A small image-text matching model, trained from scratch.
Model: 7.89M parameters, 48-pixel images, encoder arch vit, encoder norm rmsnorm, encoder activation swiglu, encoder moe soft, encoder num experts 16, encoder patch size [6, 6], encoder layers 8, encoder width 160, fusion encoder width 128, fusion encoder layers 8, fusion encoder norm layernorm, fusion encoder activation gelu, fusion encoder moe soft, fusion encoder num experts 64.
Training: soap at rate 0.0023, 15400 steps, batches of 128.
Data: trained on rendered made-up planets, 195000 training examples.
Rows from block 5 of the image encoder of a small image-text matching model, named by matrix and row number. Rows with one number within an expert belong to one neuron, the router's apart. Each number is 500 + 40 x the weight over its row's rms, rounded and kept within 0 to 999. All counts start at 0. Numbers have three digits each.
Before each expert's rows are labels from the 100 images, of 14976, where the router gives the expert most weight on average: "peak on" is the class under the peak; "top examples" is what is common among them. Only what is clearly more common there than usual is listed. The data: rendered made-up planets. In brackets: how many of the 100.
# router: slot weights (encoder.blocks.5.mlp.router.weight, 16x160, trained with AdamW), inputs 80-159
# gate: expert gate (encoder.blocks.5.mlp.gate, 16x32x160), inputs 80-159
# up: expert up (encoder.blocks.5.mlp.up, 16x32x160), inputs 80-159
# down: expert down (encoder.blocks.5.mlp.down, 16x160x32, transposed), outputs 80-159

# expert 4
peak on: ring (100)
top examples: rings (100); ocean world (95)
router.4:495444492418503478464576512465417486536551529460518519551488591491550473520481536461443558544534521481492533414489548570563529523571447503568448468395474574529481476459493481536465498508466519521490483457474452573425501484457473493475452490
gate.0:467607535569472543478444513515523487475453479458499506463417522523423412489465467563551498488493491479531513501468483493492501479501565503415575539517518472454472522579493499469544520512549531469493479428567596407535521496544447483488492482
up.0:487445496577545514427516509458530498477454513555544474506515480550464454456457489592463520489473423523523531484475516480509452484518564422461473558475557474458413469559485506470495434507425529521475492509559557440461514447520441581558503450
down.0:480502455480524500468493468490431483482518527454481506495487491538428458403489603547518424502507479551531496512545589500582462469545495527514436508521521516452489488547451443485503478506422448508531494492448477458500562440466511552450452478
gate.1:556509410544527464503475515465591554485477524565465473533499517485435518507546463426521490442454442528513480490515508457551472567460567502459505457597490472536449554480549576421503530467551497454563516481546480519515499435556480522478549577
up.1:585539448500455503551451522522477452508569498449491518509536513544510500448498520529465477480565481436505460517404560490471524515490500537537504366522503522502538499444491551521460553526511565515472530542501455548536455573534578428497517492
down.1:591436460525474454477449493612441460508501511490444496589513509494529576521499501458505500479477496476512441488534519495465460495511439547526582451485456538570579489509474506554482483479558565548447565456448465552536489486511541485525547489
gate.2:414528546585447523550505503463486489422549456521476548501523493535516493449523486515546415470448476495483487541491470511482474463509512439495551438518609445465510458516450555507552540530482451475477503500495549440534489471516437575511485509
up.2:552475451450483536460470490530447466565508533454501497519570467479527542503530561447474500526545550508522484538496548527506509541535464516528497477502466539559579536449504459550480497546509530513446534521443511520553563542500565536552570484
down.2:495480534509484530545466497557478471446530515510487499518459488542464501505502424426516482450485550553442481520544471472422466516468459484510595454541548451526528555458475501477533575473601474468492456515471495526507503425504537486488524553
gate.3:569545497489563453546493431516483530518518521488516493608544557513526512573496476470473439479497546541495548488549494500515448461524479540464500561476484479498486528465445463528511489489476573536534489532417547527492587529527476614545464496
up.3:511554552546500482554443440488516524470555509490473539539487531553517491483541445495576435452498493512496472531535464467466508477487535471469560510550547441502525522447449570443510480425538507474458508516444586486524527466509414545509507572
down.3:474555471524528480541519435535491507551529484517495512523474540525455451425520503452545468433510549560464506432597502517536428547436501521410549509527457499500525577475512528513536574443541498476512477541432479547472542456521489491474520477
gate.4:533438502413540541548528553421450417516428470437423585530440462533533517477480497464494489471563551514446497464554534489526501558491462497479492534538439468531556480398467513512506550455504461528522544511444487504463517491489526575549488470
up.4:451595517512471533464500489554500495499522539549585487419572522504513518496541539511509460486511483527526488533459468470410602497517548451520556418503556490507485560515526496518506502578533526455455471520503487476528483486476467451366539581
down.4:514510440402545502494480490445423527522432523541529472516469497483483450462482471486444486440501524552513475417564571556571482476538502501540492509519516468523523556508501547522470535515500485477500440575442429558473561452551495597515522454

# expert 15
peak on: planet (66)
top examples: moons: zero (74); cloud-covered world (67)
router.15:488520514479531496454530471529500444515554475503548528461500456529545514556515559570386481549562514444514494463485506518516561444479475519582445516435471530465503447502481498553494485519500530531473483480450536449523530586521490488564443464
gate.0:486445468458521461509530522453545502450518518535450453495479497492444518463455462428555487462477471537523459530509557490506491578512523533450574494500549468590516510514538498492541524461526447461527560444504481500516555443532519488433523549
up.0:509522504578558520484502533455494481550543476563461492456475519547506570460534501497562624568543513532503481578516483521466425472472442459482502464462479543511514469502535426485549497468535457529487495432452526459509499543440475501516538508
down.0:515478451470519523495495480447427523499523558521485508499462505500482457511467504474457470458452504479576515478471544506529431474492461491598515494460534578569519514499452436565527436514589499503473525518405444468506592487516525499484479437
gate.1:477450515505420517448495442595532560532500459461541446502410448558470436489479517480515433483491581535448525479427428476508489530513508534501491437572523489493466553630519505487552460479488487496516478472430560522504453491481472455506476558
up.1:513542477520460535479535470555495515508624489486520502540538521484506438497508536516498402523520437448496510532466461506507462504603518535538509540550504536521503478576523420544556472470462496500448523484548529543447494515486531514518479483
down.1:557444492521518444539486495485529608506545530555518488546532533497565501465443431498424518446462452482551481521545511552465444570573434521535426501518514482470483468511473455535444496506473545538455540535489444512505398470466520550567483555
gate.2:478515503521501590590490514506518508480517482527521523486510462507503562516500488514478525426542413486440466516407516536527546502482493509457497411521541442496482479474447537491468493594460547469494583518507484503504426485543585511496513516
up.2:464486507475470502486557431451457496521483520529550582481496443471545496521503426499524474490423474495570465596430475556513505499647501532573492504501536466511499475507486537494488451503481536522513542585567362478533508474489429458537503600
down.2:478570428448552528516500488491512506561487530682559489499532503545484501484498482472534499525529398497442520473458506506543498533505545499497634448444480485506489498528475550470487450490455506502573506506505473567531569516522523506497518489
gate.3:445473571543491464451488577401496501422491469494433519535460521577503535508549464514588628496482484527512485481492448437435455515461565466413506504451502471519504488451495524456514535529538473502546546527561530503458423488521446510535561476
up.3:533534537470538484473505560529568533523471466456470442480493506545444437480485486501463476482456432516447506498507502458522499530513505491474482608526491469473463488532473483510490454468423425502494597525425464470519486459418479542489464489
down.3:530455495409529503474495489497506580479482517524510475474515519483512491547509449519510501524488479334542490540483523507601546516485493468453466506503495419494514526532525512504441472575520494505509513471516505540553499613546464555503479563
gate.4:535552463448514480539452582465573515563449552489453443507514470448480525395504484486479545462500459548527495513476546497477529516518434502495488546509481491496503529472496546492497465491547486465490430546475441499507524522446436496555580475
up.4:501496514495522571517506463521521520499495520532524537537436477540519590491518530501472515500461546487530489533508486568560356501439482527487491441447511489489464502475485493497439488545433519521487551502443489594477457521562502564531468430
down.4:496467521482517442441492513502497519516534482545470467504486487544527516526518453556397462525471450451562474519541570529560481543468555506449492562543499523539531523515546530539447508518497494516576519498537482441527448481585494551567465485

# expert 6
peak on: planet (62)
top examples: cratered rock (96); crescent (89)
router.6:500508560462544516461506493511454453481591512517534532472521442535499509533512514562436513530505486424475606508419507530486570451508485533552523558437492530444497431506465480587454405483467424532513510504459562456480583532548466476552462456
gate.0:470503431519533441435471556410503541537492494504535493541546516492571445554466480517517543486422474557563507479532560547494461500548529511461498445457537479500459501495539452467495480540504440495518490519460454420453520402484441533476468499
up.0:539526506531477489513429590491457509531522454537489499511452515540447508598434472550480489496511555454477490490522412478485508524468493485500500596425485508518492487494526480514490523505589522509548485532461498530525488514478514519407497477
down.0:555472532421533490444532492512495491501511547528528451552474510524542528554458479524457528485452535452543535509476442554487508522520464464514521540464480499497497514451502508493463433511538532535591533452540548514520490597528495528573499551
gate.1:518485589445465461489524470491458465453472467499533493532442519450527455530478409496587491550510545400468537459474483493408519516483556455505414463544565501479530486573462510465499519495504486522479487578559518490520478432526435554507485557
up.1:457465495522526558465439426481487465487441494541495508490463498478514430482425454450502502441436469475483502493468494431475486512463438524516460478576507406497497551518482548459527535551542520501488467591592513462499490439531539411530477465
down.1:545566494572522501467500491501480466516508527471553514522573509455510486491465484536431506541519430541431553523589463562437432466619546430549476465485446506455522493538467493511513497435486586541482490564517486466502454533495532446454489490
gate.2:451512537480542512471492437508475463427557516577523501569524424532506438465525447472508473488463507534559493480447501496536577490462486560508439448502515479492506482505499525564503487507566514457450502485480489471504534539526472553536511527
up.2:496533471516558455507492464521426447529536492497471462433447617511446485483540447514464465510502531418447516434440565524516471489515552506490498528528511540515593472530494469493492512491526429525563501501492458566446505574487542440431531467
down.2:469520524508433569551512489454455449435555483504467514468446513484500526454528477481515492488474536478437455489459412499499552501520499515599496531525548584589487436490489459532509583532484435503496549569522436486510461528465502354453482527
gate.3:486522498505628505484513421567537556563486517466551478537375540476391515526534528502530481490550523528484481461471501499493532502449554480471515429507424554487456517468455504494545526484478492461438483496439545520531501525540470487502488537
up.3:467472436496507480522466488435556497463491560591521452530508496474563552539479435486495516471474501489511495559442495519547415507456422477559472537481509470500475459420565509469462484541524519513535484546488479525446497451486494532511550427
down.3:496510434521588494548545512475538514488544505570529473484536477474504496429509445504460535491427445473438465506526604497479487519464538519387522488538479460505525538441541533495493493486395484481558500566522491525530531415525488587491529478
gate.4:475443455462507460512500536480548506477482560551473447533481510461443497493478478408548511447465488505539445513528524488510524601511512525461534484523533472598520531465557539484548541498522547429507557470511452526515472422511520500423537554
up.4:465493475462404452443494538481533515481512504481552431499571468433512506542405490507535500527445518465574514496489510552476578522525472457584484461470528487473475524471549523490477524556475500493492494523481469542414576502507518592559536533
down.4:524478463502491410451503518463495505500547426505525513553521516428563558447493544462440562537490524415508501536475568542540507528555466527517492486493505490411554475521503535525438552475417496488510473476501505485481437426489493561553503521

# expert 13
peak on: planet (57)
top examples: ocean world (60); full (52); desert world (40)
router.13:506538550538444465446471568496436507509550525501519507496489445552509503504509507551429500524533520447511531449500531527497553501480523488619473515456496461507502428569476521503451440520522537541507503459476552508494519537533537574661493449
gate.0:545492498534461460480469555495523514446504483521419492465562524450511585486562515512530610532512538420454439561517564509443495502519450527490500526470486461481492494522510528479512613479497456523547495481502547465486461518480417517426503498
up.0:473504514427562415498475510448499490550560529525433460489407496538452417476482526535580472406496418544550509397521450513553534507441501491526450527488490554485464488500521517521497475507474463488440553519427435538489508489553483450513512531
down.0:481477562594538473444493575507400439457567469499446524518443511504494481466477474506578545455454555503470488513426472523433424480477486515476434409528539550487493525547496463522525587487476557479487493488471552471445480451457472467531482511
gate.1:467453420515569513488514524514489561469550518593468490551509606490447510508504535480515470445509494460485539440445487540557503516552465576483437446568476528500479520582534493518554542526404498501527545542512456515473525532563533470448472486
up.1:536515562559489486464469530529506418496503440418491512509515464517506490471501543519532436550464493485501533556520502537458435516527584496554502424408499419483508463463493487522559478466487420491413496526460560404503430472470454546526504515
down.1:535554449521479509507507478499452523452501430535584489525560562546545463583479464548455450547484450461474555573433464536497533500566483448511542520464521549464544495498441494558505467498517561520458433518522492471529458577539565564561468506
gate.2:461538407524475500574528457520535484445534521533494501559482490564507550474489539500490513484503530472503491486521442532568492486521555501587476477572488544500482555602502464526525499444502548511448478478520479502559512510482472523516502535
up.2:480498582533512479517528512441442485463465510512506495609550440489501418503522466511506473510484487559512522553596492531477472523523466506480500475512563506502533462504526469499511517473485454521488507554488541489509422489571462573514444443
down.2:533501558534495508544536499580466466484548590564433548525559537445449481515550473498646527471536506422441523489519457497520452534463467530549554444535518517476463502547475542505477543509455507415542485506523519549476520463485536503519554500
gate.3:499525559503615620517524563498531501493500530484521423461478526511480406514455456522588593525508469442512496462489438509534550496477501510486491499483525490495477507482494443507523450526573491491465485488461507475514554521423545478449483473
up.3:516447433506427473483537422506494501488545537507461509440528533520504393478531504496547456499582484540514481445495610471499571517440465565506498468511474476485487512522504623478512487505532490520515547472513411522427535459478536460503516498
down.3:488523486506563478549512522535515441507463548500457484507575535469500417476472471466541561572543450545490483475535577484477487484515542488465495479506504543487492517518468589485595534517475512469472543579512455513440490487486574479461507515
gate.4:509507459443541471510487556476552494515475485418430523550440504459507508519455431486555446456496531500488482508474405449522594535581508551460587554555522436490468571522521454473524485452487460492555540465459573493517451523564481497519470543
up.4:505530524487555438556485491491500411499428481437391484509500492487504504514474453502562498439531494463503480498466449457511554510515507552421561572564518398485464546483502471513500474452530510491569502547465513466563528446539470544538481566
down.4:517489558523474488535486550469501442527506467502499574485478520604503529501518488489566519506531516568481481483525450457438427541452551451421437437598497437475508458455530560441533500477524518516581513486538570502475404455500496491556563541